python train.py --model="image captioner" --dataset="rendered dice on a table" --train_examples=145000 --image_size=48 --crop_scale_min=1 --horizontal_flip=true --tokenizer="char" --vocab_size=28 --encoder_arch="vit" --encoder_norm="layernorm" --encoder_norm_position="pre" --encoder_activation="swiglu" --encoder_mlp_ratio=3 --encoder_head_dim=32 --encoder_fused_qkv=true --encoder_bias="all" --encoder_qk_norm=true --encoder_layer_scale_init=1.0 --encoder_parallel_block=true --encoder_inner_norm=false --encoder_patch_size=[6, 6] --encoder_layers=6 --encoder_width=384 --encoder_positions="learned" --fusion="prefix" --label_smoothing=0.1 --decoder_width=192 --decoder_layers=8 --decoder_norm="layernorm" --decoder_norm_position="pre" --decoder_activation="gelu" --decoder_mlp_ratio=6 --decoder_head_dim=32 --decoder_fused_qkv=true --decoder_bias="all" --decoder_qk_norm=true --decoder_parallel_block=false --decoder_inner_norm=false --decoder_positions="rope" --decoder_prefix_bidirectional=true --decoder_connector="mlp" --decoder_tie_embeddings=false --init="trunc_normal_002" --residual_init="none" --optimizer="soap" --beta2=0.95 --lr=0.002 --beta1=0.9 --shampoo_beta=0.95 --eps=1e-08 --precondition_frequency=25 --max_precond_dim=1024 --one_sided=false --adamw_lr_other_params=0.0018 --grad_clip=5.0 --steps=6700 --batch_size=48 --epochs=2.2 --lr_schedule="cosine" --final_lr_fraction=0.01 --warmup_steps=330 --weight_decay=0.3 --adamw_weight_decay_other_params=0.01
Rows from block 5 of the text decoder of a small image captioner, named by matrix and row number. Rows with one number belong to one neuron. Each number is 500 + 40 x the weight over its row's rms, rounded and kept within 0 to 999. All counts start at 0. Numbers have three digits each.
Before each neuron's rows are labels from the 100 texts, of 14976, where the neuron reaches its highest value: "tokens" is the input token at the peak. Only what is clearly more common there than usual is listed. The data: rendered dice on a table.
# fc1: MLP up (decoder.blocks.5.mlp.fc1.weight, 1152x192), inputs 128-191
# fc2: MLP down (decoder.blocks.5.mlp.fc2.weight, 192x1152, transposed), outputs 128-191

tokens: "a"; "l"; "g"
fc1.259:467494481460464462499519488430520517488478553526491511489523438454484547559567517477510526532494556471505468462578485535474506448532467495442460523445486583510463559566445459533509540462485520
fc2.259:496463466548456516539423494461546449537441440533470528533492433558530481497493541476527548500439477524482549459513491447445512453541522466515542600547498513475544511506512452433552543483510494

tokens: "c"; "t"; "n"
fc1.158:562503483506480403477532471519491475502525564499428516451520424606449495479520555545518505533529465583579472531421464522552519513461474512510470522505500565500475497471527484397503501565509488
fc2.158:508407508494516516503426438470515498468487438484501479514460508458506484518481482528461516507590490475504489442550607461500366514458430436498480457532486474467483505515546518499584517460571540

tokens: "<end>"; " "
fc1.711:516535475447520512433483481495525467451454482521470503448545453470449511508535481506576493457431567491416516415545556528513508502491529601508476508539502451521513537482473571459501526479511534
fc2.711:410477503519517543523518489479498565528532536534523482531445515474494538430482490553517553509463434505587492569432441498566485400506452457524524532446520513520491483572487436510460463521497488

tokens: "t"
fc1.758:427503560448483483498525553528525460521561518502427541439538551513501504457498473422469394443542517475513516522491556524437466509468455445457505504436560524449577504454487559487502476402501512
fc2.758:434445551499555537495443509498587555415480489446542457552442438584518460496491489509468494552466499544475530494475448506584514478498579519466528506509466466514493527495517449496547491521441449

tokens: "<end>"; "p"
fc1.36:531510520483520516479535491489483511455533588510557473392528545538504466545531502548511535585482591510515437463548489508524541526489512509448458500521485481510431499578517519569536465510471530
fc2.36:520515404490513484547442557478504512543476412455485528580463517491495510513473532450544515499493411500444557540494484446524481511500498512531492596486533511497583472483495487436478557488526470

tokens: "s"
fc1.612:433497480495459478531491526491429538455519448556476452446494426462498428512537495563516530518518501486462507508541580483489525500536587550494509546528498560486516435507486477489471529548553535
fc2.612:551521527494485466553466439501537531561418482472473470472490501544515539493462438464505493465474484568570598481495553513467478506559474359506454497501548461497439499541549551510590508436508549

tokens: "o"
fc1.493:493495476459526505513498458492534524545536513476483508551461439458472519592493421567520451507514506431477471496458474520529553470490491589525451507501470503443527471557501536476503520541657461
fc2.493:499531554493554539451508524529480448446483489524522534464491562521464518445527538450531587451530475556473471494530494457435456509541477419487554492497511568578436549517538454523519503420377508

tokens: "r"
fc1.566:524508536476576496441555514522519551604501399538480503509435512519564436591475472513549539495468523496570480447568532503515515509534515486401501499495508521493498555517515500553447488471414437
fc2.566:491450504527530448527434452526589529432454441499473496511454548457548492439495494461480494537509480528561519489577513504514493564516472499502551510533425532479511481559532543528520497554498526

tokens: "h"; "w"
fc1.315:541514478497523480566529445497532470558440528534541497439525513524556455482498478465526563501483526469505460522478527475453489548483466506580453537468578498511412444561487538525546510561574466
fc2.315:497540482494512469516476482440486471519536460421416510612577508453469452498502583522498517436550511488502470503525508496546578480431518494489438431496505470537438490533484482455446438519518423

tokens: "t"; "d"
fc1.347:470461478576442476489473498496467479555507563547415522444604480527467481563499551572501531560493443476465490450522531425564475590502477520468464589458557507496412469489485559476507503524536490
fc2.347:425433492497573532455528505493569484420523455434494539553442469515554511414563496504490438496491498578523480526484474494535553459469522565516550456556442484533488491498575427535511492565543483

tokens: "b"; "a"; "l"
fc1.260:498541533512476464547478480450542483475512554517501466526471499530471442435402422546517541524536546570564512488581485431445512517566426524499458462522483521529610491513482540512495467521510465
fc2.260:513527415467536508473521486523422496518509415528500482448469500469518545559567575465476474495517468488438503523476471513524459528504522478538467529500474517541454474514500458536490533505527517

tokens: "n"
fc1.756:472541544454447481525454451484485474490512526447501518505574520513458420563396467525538476540534507482515553500518478504468533425481529560493532478506487455506597558452522534460420520466482535
fc2.756:476458470489529483493563495457524549546465533495568560515481508446466533430532484524525523470436518488582490496448508484546440557476510524546476483431534442553473437497461436564520497516599458

tokens: "d"
fc1.447:487565518519461476490479517445400458503499457477486536466577546513489465573509561496522439543494570520504470504383525513489473530440484503556521490497513509417494557499472494522475543519535498
fc2.447:419536473525495506511511524523484557438549501543519540574527514482556426404563495501480502456527493585475608514503498466539481489508497488531491441482555501550556551498580438475514493502524403

tokens: "g"; "h"; "p"; "b"
fc1.106:487525378507508560438495478501472479470534528551458538462489462501489577492547515477472547485469506422485512509461568508529579540518448518574430502564539571497468575428500480501458528553510499
fc2.106:560462529543476537503499568511513504554457451477499474512412541532549450532502589525499470515479475556457496531531488537432535514462491497467466496446506520558543495557513454448538480462510467

tokens: "p"; "h"; "a"; "l"
fc1.524:480404522488494435511523576519475405470590482534512553482484507462464539556563578526454522576497501478476522523465552495581492488496524506467468481497539563513511497470551447496507489531556481
fc2.524:481568517547544516457546456499516551463478574453456497455535504516523446435499456482498481470474501504531501533527473546449495493452482481514574458496505484477523506516488582495545498464504507

tokens: "h"; "s"
fc1.577:506545431509468559438478501503501550521448476513554518486496529519474509532482446522582476505481439527608484526484484544469536518544494541538525443489510470475485502483454481524459496484488521
fc2.577:464470573539479494525532497508448457458511512484472505570479495531546432425589520452451494563483550546462547498440520501460460519487444473476567474493485495579520479493533484496430522542540428

tokens: "h"
fc1.311:560549444534485486541533483491519462573442538549526505476507485478568487478505491476528550482504526492508452486425481511454518587470493502547417577469559478500369446562463528541555527550540534
fc2.311:517538434494550462488476506496518449523497448504393499626537506480471449496515619487499527436545534475535510530515488502524522482417490495499470488479529500594534506525528491451387465536503419

tokens: "c"
fc1.746:529531497512510531488488471521491479510479464479513525563535475530473466469540515544481476488462473453483504440543408556480515468488523405520548499532444511507480487518531500482470499493465527
fc2.746:449479546512494478512452509424540485517516520520469513442490499486535574533503494459510493538495527517455498626465603515527529490557436560469444487460544500471519462489532528508506515506550475

tokens: "g"; "l"; "b"
fc1.104:554479470500546486527469582522499474475545547537507549442511482468520496489505391508433460513500522497471526515497533471540501429419509509552557494510518498531465517518493530495464556544472514
fc2.104:424491500512469522489530456518439489516458507463454405571498451492462490462460563470586523461481504518531493492476505583504489528508468521500513552515507518505514536492475413531500448441526517

tokens: "l"; "b"; "g"
fc1.639:511492522475473465523492511486445489495526512528482540458518441556476493509551513513544464513417493515455458487549555475466478529517465495516465484495552554504505523554515509504461515494417468
fc2.639:518510521560498483471505492544514529473403513400480526557458488466471532486540575510508481399534495502532528537524519549542518451501524465507460467455456469517437493545514458495543445512581435

tokens: "l"
fc1.516:524464497531464471559482505495498430489480517383491463496559516499537515566521500540521514491451475524528469580510487494509567489489547518516508500557556434449542491430534488566553505521549508
fc2.516:494540544507511480492479465500550532433558470589508543481461485517471436485510559472506494522539510483498507409464535534477408458469468514488483453469461559586455440576506512405487465486481463

tokens: " "
fc1.722:476444506472493486576457442436541497521491476533512559444425461509466433484557470493477492537451516454520480520508506547483507494507474523518492499418566560475493519521555429527502499495510551
fc2.722:544540515503516414441505529517479487539499508438543524547523510511548493582454556510517478470519558566438481535540514441515480550492510423524438484538453489570575456500460530444564458516504480

tokens: "h"; "b"; "l"; "p"
fc1.710:541460462404477457466479505499511428476493496539492530500561516501533521555536453506516481502452511526498522451544442486526475490528469536481484486487507507562567506510460521473436578450446554
fc2.710:448510504534527512476538507535456537532497561494514497528456462474451491413464487474544509502502492458536537539488531548446486481461497500518556526506501514502461533497472455546521468560543498

tokens: "<end>"; " "; "l"
fc1.73:572543461436588531508549460503534546473467500478474575554535518502474487468459480552544550416498452485643480478457493501521493496521522415483464476458470538503466546504495545512488537514435509
fc2.73:491447538480477500479425467464500446543483471517471413455449449537541516566521508518456509526513554570483562515531503483482545465539508495535478575511523523475537471476473484508466518462483522

tokens: "u"; "n"; "r"
fc1.7:456544433434469528443556497523478539504477463483466544482533458477425483460419481500511469469514461491509524482486498540460561465499481543505498492537528556528491449488554484455417540499566497
fc2.7:540457491523499489572473539512519484485505527450496455449463462550565486555485540576444545488480537510575452554453480447564481550494518501511517481449452478463511516460479508595504512502529549

tokens: "r"; "p"; "<end>"
fc1.415:500499514572444528508483532469470525488491519518480486526465471444505468512534533527507574507567538529483453550448482560478418427483488535523480540465471459473461520465495545559554402548472530
fc2.415:453502509454556498506511445553526443503516518465562496471504560487522541477515512490525423460434469447526514454496518470556535530484526456505560435538543550550511491517483469453486566445564495

tokens: "i"
fc1.592:536444441466526485504534481494548500454490497546502493490475510524533516594498550542403511440504487420490507542475449484490462487543575504451494546525542509440550447467503521489576487529470476
fc2.592:468506557533467538476498506529465460490466521480518488477537417499492467403486467520542505507451571565481541417464541528526514455418483454581501476494504535576487521536498473547437459442479592

tokens: "r"; "h"; "y"; "<end>"
fc1.97:506551571564481584427453554489526523472534442498531520490496460462492542466515499528505536471508484554549533478528449494405518529513487469456560538451533452482544454523504469550439535431498477
fc2.97:468452499437552480548529474501440505516473568533490505503515549528548491490492471494466496564470576473493479530467507478536454502494527496556524465473491538519495496545467505483513437505488493

tokens: "f"; "w"
fc1.576:492492512499444492495467494479552582474503409496534490451497486556506504594471416406508483440422452550532543547503507529428506501539510484505485493507453552553453542466535505514509525445562498
fc2.576:495560467487486431451536502476509481586539544513406518571510578390506546460537525512524525511556527419482457509527546488402415495469416449511443486458466478483587505512454479468477461496496527

tokens: " "
fc1.291:507563502460470492461476487486418542491444550502552503505522471479504491526476444602503500484441524445511588470541516509448510477520488505503481510547432477497542514563397537516460538443563517
fc2.291:462438455533564501510439485530467458478514489541487578544475526493473509420514518491507518513519448504487453477539506474532543471499463518525437507494534481524617479431474426472506520489470458

tokens: "w"
fc1.317:540564444515467518474492480510519561476534531511540509465513445512492485498504455553521542419447511485536558521533484526384461492550524518532532544525494489417493529507514510574479538553503586
fc2.317:551493435547462466517444511418522470502485506488480471504416510514494523572480522528464471493562532482401519526541518465479509526461438480477508454442507511522591513482504461470471523455488522

tokens: "i"
fc1.264:495511549550471536539450396521646516498494464525525503502470453485468437559533426491515450509522490500525490547448537576478523552529518484419488469490517477433457515460566529509472495492454532
fc2.264:504444546500546479459537478507476483482554489423565465597510531474510519486511459487538556526560524479486445502529481502544578488514493490399513562473530473553506453479524447533461491436561492

tokens: " "
fc1.25:506506545500497485521455469394478463473470534510492444528454502487434422479452496485551498532508516558554538556504510527512485482487536513377460536578443421538512512634450520546496397449590521
fc2.25:496526440504529544494495502574508517500501439430574573426540529500476607487552544528480503557454481491471468469541476418515472509538484452623404543457537542461565495467545502473492594506436412

tokens: "h"; "p"
fc1.257:499545464423507481449523489477537499441536419512578499543489490529510397495432481517500511545476560490440456521496531472507526497508411524547489584502474493490543504561513591450520488568545511
fc2.257:455442511545505531549501500508494474544440605489422484458499505451431597441507485519521487413515485494525539485456482498525459508489569434494565424445549570560462573455445420545455558458455554

tokens: " "
fc1.374:460576527504516468511472513584468558523496453487545540498543480529483449477514388551530494513525476488580455442524510558523550546445475510511530520498457529494490551532456530488494433407504510
fc2.374:481525523521496485350433475433566490465466506468463578502503535483470561449492514438544511480498526493476469463493500544560507543489520495419520461568465497510541455560533540503441542472532523

tokens: "w"
fc1.700:478448450423490528454454499446502456435517524531480473487536558470468413553482527458444457512503564489534474493526490474531423503497537469513558512512481491451456449596480569535411546509493523
fc2.700:555556535514495442534514513533486555559482481419528501484487424503522557431500528543598561543474462553440605488556494499467518486500510516529477547492537509543492548440487429437524505503454488

tokens: "i"
fc1.590:559528513486488535503486434505513480508485507500529511540535517560443487535569429536502510440476492460471499454583446544534549522516420491577550521547541592481482498514488540543475569539473511
fc2.590:445520514500508517419481505445540476480452521478485507530432551497516551464472555426513535530474485508520481576468521497531489512491452476442482498495466490479510527492479456471522478460508529

tokens: "h"; "p"
fc1.541:531564487482515544445494474534507559457483475492573534473462552509517468496484440515529442426500481508511510525475493506456540498557489467525519456501504504488535597463440498486452489483521485
fc2.541:492537517524446487528490515471478449525526493540498572534536464577563481515613528436476502549532538536479481486496556503467483526479493527497571485479439504518455438464522529469493520500526428

tokens: "h"
fc1.404:509475492538539421475552473497461559451411598531558549501452494495464480514508455445550509529516444493460461513526526476551504502503464493526479525494510501459411538503481509535491541542534465
fc2.404:525465533469433508454542477470457506480495443480522461520505523498462434512448521554510478624505504489502604517511555458516492541474436537500515471563512510539485530547551459547509460524457519

tokens: "r"; "l"
fc1.433:549439534539419568550501497542499483476480519566503470487476517491436459539461481516607448496465515463475473547536521597472455499434527468495557506454593466445459499510442510501430494567452417
fc2.433:493455499532523533478429532507499518502510483509507531510525468527437531492547466482517481529566555529463533529528473512586473547527483457526481470495553486484520492488451425495467458531556469

tokens: "f"
fc1.623:530505537474511500579554472504528502527548519492613479415529477467546500457487446434564523529546459506498460544453495513551510473509454546599487541441530494557467420517545552442520558557592537
fc2.623:559488511501549522470504520484590470549484482452424511487571533525440500524474585497526551401481551499566502532475554470525478498458458405439459417493475515510494509527475484452487507476490467

tokens: "o"
fc1.619:485529440431504525475516487451577487514457542487535523493481521521485466597490476576563421543484461564529472506515488473483522446535543502499489463523485521467495521501524489469489455485455539
fc2.619:466482483535483457428537487546432502456514496520469503522470473534466524396537503454461567490507520408456506582479543507493516479448370477479505548440512471498513445486513550547516548499552460

tokens: "g"; "b"; "l"
fc1.172:534501511497489514450618446541531454473517524514465492565536533526516565524503574567486527495480446504456420510494484521587426581494527520587498500487542514455516502490532472487484509500549553
fc2.172:519493494516483503543414594490507502530453464458544552483484519504472442519505496473501533517509520500519538484459496501442519439504444487430491438480470502472497457505551569482517511502524424

tokens: "i"
fc1.185:462493488408497517531483513499461476515465501510499427520437535491577507474512492452446509493484569477506546476458477519531515440556585413532460505455517503546550455492493528477483480485533470
fc2.185:560463473608506492520510467462543510473494468413474504482476514466455490556497552527547474460551491500537412507548542529525505550458443533505450509514529461485534566507447515526455518451450454

tokens: "e"; "l"
fc1.285:514498497493412533508550572494539564449478515602449509490481485471479462575443455513473542504452460489481535517576538547508482464492574521440498559552557499518453412444459542514450462574502408
fc2.285:516466500463440537507491545511515511588507453507497470478471511556537497516451425512471513552457501526399522486607426565562433568440539471483456499516554510541498379496509475498469447540482481

tokens: "s"
fc1.477:531551498522439464503483486477458509477495519516520508416473447534508451585488486501453592593541532527471470520538563488516538534490548546456539518542526521468496472466468474489474506585530537
fc2.477:443527498515484438525508421460434542513405449510515444558498554514475481474425442511475524490514486508505610517490507495507447526545452417469482507473507491549509486506554476562560487447516559

tokens: "<end>"
fc1.688:437500452520495420516503540487465463499510510495551449416544539465475504522514529456587521473452571505439453481531560480494523516542502546556548511510475541519480623510541534561485545535545449
fc2.688:546509505523534520549502460491567565493516435450505594525425504466497494513478524565528498520482455514580550550576512514466472443502458427502476483505513487569517446550451501425561441501506504

tokens: "b"; "p"
fc1.244:500521444546472496555463549472520443423565563498536458556506535466493443464429493463543443531460567512513504461541481500492516580542475487512510560535496513452610473471545502547499481509572502
fc2.244:506493502447503470453528442496528562502455447503463518477525451513541566527563557516474531463524457496427511551505523484481436464483549503486469450499494459534412485515464498370533560538461485

tokens: "r"
fc1.333:476509556454481444485538538520427494548537574505493460510487516519568524534459527470596543425521529566535524521467470467520577500598500504472499498533401542466531495480487449503466485490428478
fc2.333:518493454561522546484435488546590518473456444506493583494489484526483484486590516531398425577524525453519467477560545522463454540413517498499471504461552505502531479544519571525589527515585505

tokens: "n"
fc1.368:533553428484476519534435574483494489547525533535480485509557490525429479535427541533553543486479576472494509499545517496503508515533379500511520519519485490475421437486461521511406484567524524
fc2.368:460491539549506446510571428529493528482453486491528506519421482497521535440580498480438484459477412508499534525484494554537456503486594542521462446484490502568516497535519514494563522479493530

tokens: "t"
fc1.446:530498474482511535543546479565522463506520504517406468478572496491495513528456526553538485495556446512515456524524526451541504533535425554506523535506509474556505488514548541525538495521468503
fc2.446:535430500503555511500406447459545514536550481501463563505420478542496495498517571480472526522462521537486484468482500472538565432460501537508521522520512482540453509455502461365603498615494538

tokens: " "
fc1.426:561500493487475507515485498487524491516568532503510519493473508582493563544528531408546446484451513506541445493499525540488527496515517467568501481505551526435489550501537497474508407530475455
fc2.426:475407444435483513544422518469555494448419437532473533530506565457455497469522552542546527449496504467551457504544425529570488479537512467484471455510545539507474411544614511494463486530518460

tokens: "t"
fc1.466:493494565555536501551504543512491491517471546505421550443586536536465510531513521543480481540535520477482508487491546453519442538484465459430497573490562488501502433575501573464513508527538489
fc2.466:428456496518574584489514483522523487454555455481532485518480446508527483470540509470526485549497484531471525516475493506564615472476567557575555515537485486519388536461522429569594455543493479

tokens: "c"
fc1.356:538559492458484494469498505530570450503497496524524574494485540564446503472459454569564518399535520525520584549519463462496541510552467447425487444553439511526589487483472519497451477514507459
fc2.356:448499446514517522459540476491362495496526472503510418473475440455458546501554536442471467582516445528509454457493499560445457470498507503597455536523474573498488532541480497546463561504496476

tokens: "x"; "<end>"
fc1.408:502461507503483438445505512491502522562458503501550440457476471503416601461529535528519463529480506512587562530522515531515523477543509549595472476468502534487460450512580434509524506498516483
fc2.408:486513515483478576485555474460526525398532504422470515486480569472531424473481456529456501505498513415479497499448450495539373540428504527431525480501572483525479475507486550475477493508506488

tokens: "p"; "h"
fc1.33:487447528443517504459499485512545516532519476485527467442483568465513493522551485536565401517535496513531544530444516512475515467454518527490525454513495540524591592435522514551477467470463465
fc2.33:469523473521487464506474483515477576412516516444510554557608523494450470482551475438490554449447502538526580476506520521522375476524484483523573469452477443495538518542514540446495486519511478

tokens: "g"; "h"; "l"; "b"
fc1.507:452506554476482545520476473455533501435487556521518469481524465383447479522448478384568480520552513500509526437534523482474490575537550534486479477492405440517484525526527495480426480448528534
fc2.507:561496426523560505511474537499500543586479427491496537495496518547573510503526532559454547551440507518479489570559501459511507452515456455517467513468554491452536443482481533493559550540502433

tokens: "t"
fc1.406:452569465507457514525499518506505524458436446542585461539485555394481473522452491480498511452491519443463534571590474525430533530505485464533395534579501459501531497518467534547513452493447589
fc2.406:529450450464442505425468542442521531511594502540472458479455541486543563560485514550461551493518475483452431488483537608472584538482514482540472464476497536520549493509525525518471510484475511

tokens: "b"; "p"
fc1.263:552456437476468527473401502479447474591491499463512423517470460507492516506408505514511512486591605537438461500520505540508479445527549566507504510435527483513483460514563476482426498470485469
fc2.263:447503513499515447514565488473588601470498493521523574502461524468497515478519498502501484461433454446607487527476501503537421559438412514469525438478544447581442515466447477469526492503540557

tokens: "v"
fc1.96:532506512476486417431495527494581440445493507484508489492477491527527491524433435533600491500564505555518513461478458453448507467550503519488499450485465470477525458458452492482491460496473498
fc2.96:514515466515535539498538479549428572541504515519525501498526509533460548464514566507386530500451501473499506567582512550521473492445487491502449514523508517519479538572537464520487577497519485

tokens: "w"
fc1.531:579459466521498489542527468479469515505507469445472568483521500489570521475518491487544468514500530437588567515489547562506560476455507448527553515536490384486502552401523484511596475501541496
fc2.531:455505535470525510462450473545509491427482469555503434475471500466454466530494552481508542540494462554474413458518509495517442498515500577553456495508490606554491480555467439432459527500439465

tokens: "o"
fc1.525:567418509433572458447550517478576517574524517521549472524494537469510519556533571519528510453480437524494459505510434478474438495501595503473442526548542538456554459475473463453455489544514520
fc2.525:480546544505496588491493434567506441433480527528516546520524450553472511429474415511471503524548556502543549450423509509501516473508406481517585442439477526532470550544563546564504473451549523

tokens: "g"; "b"; "h"; "l"
fc1.322:442555485566502517532492556563491486453449542517510466501558475476494480481545464532529486488432562451455495485467462499452498460532471485511480604477532535511503601566516566569556474454487427
fc2.322:506488566442503452444495508457471492522578502439511580504419576526503551479517582483503505464477492547551485468529566540526529523446541491492525435508454480504515438467513439452510498470535514

tokens: "o"; "i"; "l"
fc1.272:599462452448543447446557505529556492437552518521551439484496506522508512613449539496475506509466503468531453545485438537497485509476530514456445463502517403491479487452495524501507465512543519
fc2.272:470539544495475535552449474509488518523461498461446541496529508480492475407551463500542485545482483513461546446481547445474543465494475492533517534504497586526527478539519499480510528482443477

tokens: "o"
fc1.114:449505525456445520537493472507497463484499566446425527427533500508515494477423537497530448488509535437530469407485457603495441483429496501494492461452520560452557544466529488475497569483515517
fc2.114:515454456450479407493480504440543530521482473514532517548504438482504452522472491491462533539494515541506501506486590473496508532470505504503533544445511458551477460451508437514500438494556515

tokens: "a"
fc1.48:494489484572447500535441532507477463407557509498487508472476532495471497455521602520494492520471487556492468490487586486478527526541531504498494485540541479460526576510547459535485530403454503
fc2.48:538523508469507489486497554523483529496502518507479515558480520528540468434541585549532527477537521554466504535548419516415425461496539498486456484488517505504527392534530509565473530512532494

tokens: "p"
fc1.762:509472458550499504519477498443464479379520550525503453523514503494473433479513469542445501526441525495583473512517439496509418502515440480459420539494538504450540490507472523588500479511539501
fc2.762:510542492416427489465525523533540481558474465498514469476514495522517535536513557441582454523577479509425542440521526449453541547520552513532542498551504495577456483469523485448506497516412533

tokens: "u"; "i"
fc1.731:525543403562536522551471516485575484488529513488495556490509529564473493479506545506549506473454489537520501489478479551591504569531518483550464489525491527504455523522471544548538521474483440
fc2.731:573510530460444449480502498466435523503423497477488496483471491478545474582558555481463500535511479483472501539524506485447509459479495461412502500478497475486583424461550502448522501510547508

tokens: "e"
fc1.10:567520434608490537441489493541490496438465521522478487461508523503556529432464445600534573453439481570538456499512469541431503504595550508524621508445582482487504496497524511538458486508479532
fc2.10:491501461543549487569469494539519520450479453454492513526527496515504489458486470462477496457462484509504522519501427485441412511506490460528575469448484492475529443546515459591424538465464488

tokens: "o"; "w"
fc1.159:574584486521543530507383558532496487528516559411597497469476542496444495556507511474552539497507491553540508487482474547447502541505504527516463470505475437486499470474444548513476521524487535
fc2.159:440425539484482512479588417552507518448516513596504545555476436502510539433499537507464528463537503510485508543475442483555454437540534516533524544467517532574456505558484484500484483525483531